Weights of a small spectrogram flow-matching model.
Model: 15.2M parameters, norm layernorm, activation silu, patch size [32, 4], layers 8.
Data: trained on drum patterns on synthesised drum kits, 26041 training examples, 149.4 epochs.
Rows from block 5 of a small spectrogram flow-matching model, named by matrix and row number. Rows with one number within an expert belong to one neuron, the router's apart. Each number is 500 + 25 x the weight over its row's rms, rounded and kept within 0 to 999. All counts start at 0. Numbers have three digits each.
Before each expert's rows are labels from the 100 clips, of 14848 (inputs lightly noised), where the router gives the expert most weight on average: "strongest on" is what is common among them; "peak on" is the class under the peak. Only what is clearly more common there than usual is listed. The data: drum patterns on synthesised drum kits.
# router: router (model.blocks.5.mlp.router.weight, 32x192, trained with AdamW), inputs 96-143
# up: expert up (model.blocks.5.mlp.up, 32x192x192), inputs 96-143
# down: expert down (model.blocks.5.mlp.down, 32x192x192, transposed), outputs 96-143

# expert 13
strongest on: ride cymbal; half-time
peak on: ride cymbal
router.13:473544500481474504476514525495498512528505492480511489490524499468562508504487521498512486463457486527453507538526500490485507454485494451519521
up.2:449505537555549523486490499520469504504491515527472484504495507469498491532539494521463482458516477507507537477508501470498498468501464489468482
down.2:500504460524435501501519495480485486499507503527512528513488472493506488491468524542495510542462490509460485523454468485522517520488490468493517
up.3:506460513496510481508494502501468501494448533503563480496494485486515481534498465519510557500517534507499469488510490513509496544488479471502528
down.3:516510464509526494481527510525482508484508473510480525450504497508514474519492480479498459525503507516513481539513478509506456492459489520510507
up.4:531498497487546480523497529507531486491494490465465466525519506518519519473438554495511491466477484526435474535493483463508489519515464509515525
down.4:505501514504483514493505534488493486487509492515488479502481462510516522509515502508513480475473476494480533502496504475449521437499496499548506
up.5:494508495511495492509494503505506510536551535536519473543478529544506494517497505472454508493500513446495451494489510497489466530481509488494525
down.5:546530503495472516500483481528448494575472471489505448469521479528524527504517496538497502510502531513497464536505486509525466479498512518505483
up.6:481578480444516479493479556483515459505464505475480477500522510500534499487534482503522520494527468468486506485513449492522538503515513510512473
down.6:540511494509471461475512515501439510499531509510463501497497491513541552490551498538463509510495543527497501513513488502516494523489474479493500
up.7:489514521485522491470486518434522505510477543517547522501543539486480524508443476482481536494538528513511500517508492475484483515483480499460499
down.7:518466539457483539502512471480531509515466507462468476456477496510539512466500502476524482452512493493490459539513464496515519519476533500504536
up.8:543548551524503485511470468473505480482490495471476482483488526462487485568516498468500532489496485512555483453528494485536467458487465517509495
down.8:474516516470494443479509547461476500496512483492524537506528462522460476507493493506469500506479496487480488477493555480475496481506493493522449
up.9:521496497520475480518476463516553530524464482473484511560486544482450471484508502529504517480493508525474546531476552516503459484474506527533508
down.9:492464551523502496510465509464472500497503500467516479532516526467519512459494480513475482466477510522470489488483473483396536538518540500506484
up.10:522484527484502498540519526469521544484517509517516504438462458533510457532498472476529493505476526498510515477488452509525444489461446552476476
down.10:526540541544490478487484509519479446502464509524533515523520510509504550475506485491473463510515498496517510512485458540481488498534510467485468
up.11:514509498528509472512519513490484527484500496485466565484491481517462491497468493529494564479471471480530495509492527483515514526487558450512470
down.11:512497491476520539448500501476481522509519466503452478477565540520525458491505475512500533486467501490525464485513476528555492501520534471532488
up.12:518473473550473507526504531490533510504509515484544477484510512450513460506492510520484538515463545507536524514461483542485503491522522511507460
down.12:510490475517497497531519465478474500476477536516528487474532505462508526526521514482540529521497492474480493478520501521518481508452552503503540
up.13:485547505513485465517468506512497507474497500509496488496516494511502522475535456556475500490476498541510490503472445503479484516498473500520526
down.13:439510530513438534531531472492489466475504519464505460481483508542482502495464471479473477497526482493493516493520483469497501505494461476463513
up.14:509539478488494512498503514494531524540490502549500500496481481445474468536505450554526501549504415510494491475496519505525527501522514483489482
down.14:522528525491473471484436512452524520498534479556532487488518506535508495465515532524543507529543455503496458479525493536476500485475490524500486
up.15:501491532506514486513511494465525546483526513507486537525483509494541502499458536468502512493502534450525530495493492542493477466514551482550513
down.15:458498460514508467512457521507509543523486501477491479545523501480508500532508491478515447523487471502511464449514505509517503505508481459513499
up.16:462504492504530480489490472488478501510509520532493508488500523507495548533492498503494497485496546522449550533491525514463499508495541466502509
down.16:504531484500513513492468464551479565474507530512489506500495510468496476492484545478502456461505517489486488507536495520589514493502514521526486
up.17:555507488508489478507518508451484488499512507510499495514480520555466515447453511485502529527522503499517517457500531508519497502547503545472451
down.17:497519440483519538531495452487499496499460491478484455512491471502514488521466502512539523491455475507541479544514529481492524547516522481499522
up.18:485479484553472510517505465497466472526516535471502524509476481499515518523496518504458513478482471510514491542495456517520450512556518532505536
down.18:563495466508515465515519510489508507473517488484453483470496490482488482456492515520488475456497485489492520493555512492493518511487503536478504
up.19:457534480500498525548524518536539501517493524516481494480495489552530543498492482481501492479470536464492552492529510547504503487463522513510476
down.19:534472527503441579498492457490518508476502499490462468521524495469516469455484452503486530499466536549519550515480480527488468534526524522478494

# expert 0
strongest on: rimshot; march
peak on: rimshot
router.0:510523556521519493513532518470530525503495469533500502525515439455506522473472504499481504518507507524500516537490498489503524491531514445522474
up.2:501503514491529507497467509510487521466522457507453513501520482475527511525511493483512456546534501533418500553518514479478531521488503519470546
down.2:447466507510492489485488491492504508538482535477515513508530458476496473503534508539506482483476478491468515521504511540534533537487529484520495
up.3:517476527530537450493505505487494503525528512528495480526515499470520541473572513503521551561461489453480526521483514516508495513530486469514504
down.3:496512500511515498548540491518518525479490500536472527510564510522480529493481448538520469505506550523534526492501511520479517561508486523482527
up.4:489535518477526475527506511518478501511505503492465519512498489518480484508532487465512496509495531492486514507512524460480509478502464542485486
down.4:492471497513511523434531467525513498489512489514501511440507476548475536481477506501466466533496536540487500534448537487496467479468511476496492
up.5:537490496520504504535487500522549527488530523478522500485436507517485466481517491536492470507480489503552513469462486488468449474513532477487500
down.5:537479482481473506515507471506536567501496457512498514535492477491533465528542478498493541525493454542504510471530507481479472515457540515513461
up.6:500453525481469435558480480464508492525467512502504500503499535509503479518472469515512550496483498451502491506483469465506515471525483532505501
down.6:487550517442492489523459483548486503518514529515484491449464482515489513522527490499519520491486516527505486480477484504490544522484486526483530
up.7:498492517503476507515536464517490492486509538480512486559510475489485473544513507538536470522509453528531457512515496495445511482461517513494507
down.7:513514560522514458479501488488491475501531544461503479475469484462479537508534502499555520483481538461513520479479493499514514505492506496497526
up.8:507462505474530513475511502498523467458539499478482487483525489489475490483493493500547538502507494474487485493489565487460467500475453497532443
down.8:487539501532504481519498494446527452534458538516452485508520515516487521493470530518496496525519502530505499512488507509490518482539526494523516
up.9:483474479493466525510517478546503544525484530489438512485490478530492502487455529503504482489487484483513450502481468498531522512549519499442479
down.9:497502500489522512465468500506482527477492491487492510500488532502482488521524504489507523528494497493460461568459522539540519528546488500481558
up.10:483481499538490523522474502492462482500486534437493511500479476449509487558528519507486475488504472546528487487495475528543428526520523518502485
down.10:513509522489492486499519468491465503504478451468533483548486554509496542492543514520560498474480505519474464516500510478497454515495498492535456
up.11:446553475522488500511495484483503497518489492529497474469532513496481472500534509566502524539505516504520536494527518511474499531475472479480500
down.11:526501472526458532481486558506546481485449499497526466494526527472494501512527496492521503500502477451461467523487467522510535513520483466492502
up.12:522516443491534507477519484494485503518479473484510539448437473515523491494497464491505536506529558502510440493504523507485489512513522540499515
down.12:524496534507502502510492520495491501520468473453530495478524444477498438480480458495529491478511525498525559540530541490500503505474491519559512
up.13:537510481512453507502491535501507532559535489496507487568519487521512493549501530468517515496490514508514518518508519531532494476498490490487468
down.13:488490490489489486556501513505495529504483463472460514530514530479492479492493524529511480532539474477461500507525527499540490500492493469472530
up.14:503501551498512465479485487512528483539507509482497451491487507501464496504520516461460476463487473502497510528497509515497498493453459499489508
down.14:487517511490497492491527504513487505500460462457509532474513537472531531502488468484481514505464489489482533502441512546486549458508478479526503
up.15:485496474453495448496473488473524474488499496505512495500531462516473467514503482551505483487465501494480505498469507452504519469565507489489508
down.15:558497505479523532507504531488515450527562530486480498509502483510499496503531440506504500457496488477510527466479501514499486499505491488524476
up.16:510515440514529427489488514489495486536510509521541489490506508525524520502513521519506453472504483493498527537513492515514474509534477464523472
down.16:516511457519469527472496525486473481552490488486506497473473540465522495521515536509471491542490517507473440495471532510488481432473489501492491
up.17:519530540463506495524550550445482496540470520459542499451507527489504487488481464510473511529450493480513525495508512496438491501532511527535473
down.17:528515457499488491488506490515534479541546531478519504495497539475472489493493470534469491505484480501532453490481514519501510469489464511506527
up.18:484528497520513483456531450456497498509469510494502504488520527502558479486479472441515531517465488511472502486509465521488540533466505516501441
down.18:488563489488502496543527483483540481501445533460496518494490524502510531512492496485509493461506494457483526532524487499492464480505511486483509
up.19:537457486502490465482513538482506516575505470509507491464485488515483524508465513511577515489466474486465538489495542454462478491510520464532496
down.19:511505523520501497490511478515469451523515534492548484482507534511474505548519468491546516512520486450466444452501472522500488496506531461453532

# expert 12
strongest on: muffled (low-pass); reverberation; text has "reverberant"; text has "room"
peak on: kick
router.12:499567453519448508530533494544516523511509514450471526500462524491496524497536501465489480538480513485473536498536498491521484517503555473514472
up.0:516483472554529480558464522536479506507466456542484497519530495497491472447510508476509545509525519530478527506495541496529458473486543531510525
down.0:518527471525527505487482528522494461515529480508491425492490507494498484456520515498557497513506504470520510495465485556538512540459512538490473
up.1:527480484525516479484484486487536515448540500475481515509498536492555503473492501523498530503503474512494468463545525521501464487504486510505479
down.1:498519512459463517530491507511532478554519507494495476462519511501493489484537538463526509491503512550467485525485492454543513529514535518497510
up.2:556507478487502528539526515524490524507518488506535500504507500511516520538499490535465530471452483501456547522483457501491465520499493501512501
down.2:479508477504490498515471484502530451497536534488519497497500489505460473510526469530532518546504537507502484475501493492516492492469515495470532
up.3:484480526513500471506484481505452508519489480525530506494501543478523486514474477492470506478513558555455501499416552526518455510466479538517496
down.3:496508507466514521492520524487485449533475509518475541488516522451476500481492548504475466482549450565497492483497496457480512481512484480503525
up.4:512488494472524518493534518501503481505491514447449427517522523517491502515518498435514522484534487476461497510515476449531475506487548505481552
down.4:514499517497488496465495497494497517479516508512504488496512502507500491498491494498543545506567499490544495485544496484559502489473489501476502
up.5:507493492516484553499515474455513502417454504517515520449487502466548527429506482491450494487479546512537458510459524461461508519503489500508520
down.5:496526521511465538561471465461479515466502543477482514442510536500512469506519493458503485458473481460496474500466469504523509512472489535503555
up.6:494500483442515486477506543430529536465471484473510524478518489481544501532491493512498494533559492451521516510514496522493477466504486513517536
down.6:509531481517516486502533498500558524523488541532570522501517512501511464476498478507493527461491543512489479490541500539534466513478469498500504
up.7:530489499523519521524485509429505506503499476560510463510540518486509491476505490509489464490479509519515553552506478495477436471557504472521508
down.7:498505450497478492508529454477526498494511503491510490511515480470523501500549494514483471535515513504503486520530517452542509510513523514476501
up.8:549548436502493462508480461510479522531501557522488456497492496519490505447485471502508504495503509471489502521560432485490474479546535533493494
down.8:532483534481490504502482502485496497518480472538463527514526476483518507506484514462498529494516484526443488522495484459470509483487534458507483
up.9:500478484525525530470505506506546495558469512540478489480506527501531479515532498486508500529486518516486450501520520519526465501482523503474469
down.9:506408491479468520516474475513495501497541487489500477457525490515505507514514489508452467522516469510463487491483537536526493488495457533505510
up.10:484482497485485495550478516510506471493545511516480531477488530493493481507493482518467518449476442516504507493543494496514499476525540485505495
down.10:514528486465470466487509517511481509522480486541480485470459459484509554504528510481476460548458489502503479502517510502544485516514507479518508
up.11:533503509487492475507471534491512500519512540478493483475498515455497498505494421512449530493493532521524517489499516501542546428470465473507480
down.11:491519537534518484498499464528499489474442487447459436472528537496483464530499506497493538461534516479493506484561511528492526525522493514484473
up.12:487479493464474481491512500475498529452522467454487494510528513495497486498486511498501515517501485523523495543452461499450533502475507505469535
down.12:473459509507489507509487513503528545512471467522526487539443491466496525579492487516490502495497508459479476468507549542485498534502477514549484
up.13:518478510480514500538456522513508501460501499533535514476505499472501506537512483515476544460486488531501498479548521522440499533556506487497518
down.13:524491531534522513486509485478557494523515508452495465539505484501505545464473505470517516499502512537483499472512518508525515512495516506497510
up.14:489520473519483528487478468484450493499479518486492493474488481496516505442471489546525508500545510495529499534486450521488507519561489485511477
down.14:513511452528491494524483483508530495489491485458467494473523463535452481517502502523494527466488527523490479506502497489521490514505508474513540
up.15:506505528410490513510531489478528458462507479461490489496513553496501507546525460473517503499512497461567485472519495501463531487497497544499520
down.15:469518462537548474502478452535475543494513503535500481508503540461476469490507490510495460470462531466515526518498483523488497493467463470481489
up.16:509546478522459520497515507541502519481493494521478490525491495487509492506503499548489478487503482539520505476546557486520482459534542501462507
down.16:463531536516477537533459491535499497483510529534504501530537504489478508498560484503475519520518478483527475460485517525487458512494499476510481
up.17:516468500504449498471547497497531487518475496506511493480540524463515486474520494475493536485484485474500514524536470491498552475477465512517506
down.17:474500481467510488455511477479502517499520467517544498500449536474502453536509499507511480499521537475542477545450499448474519467495543507486511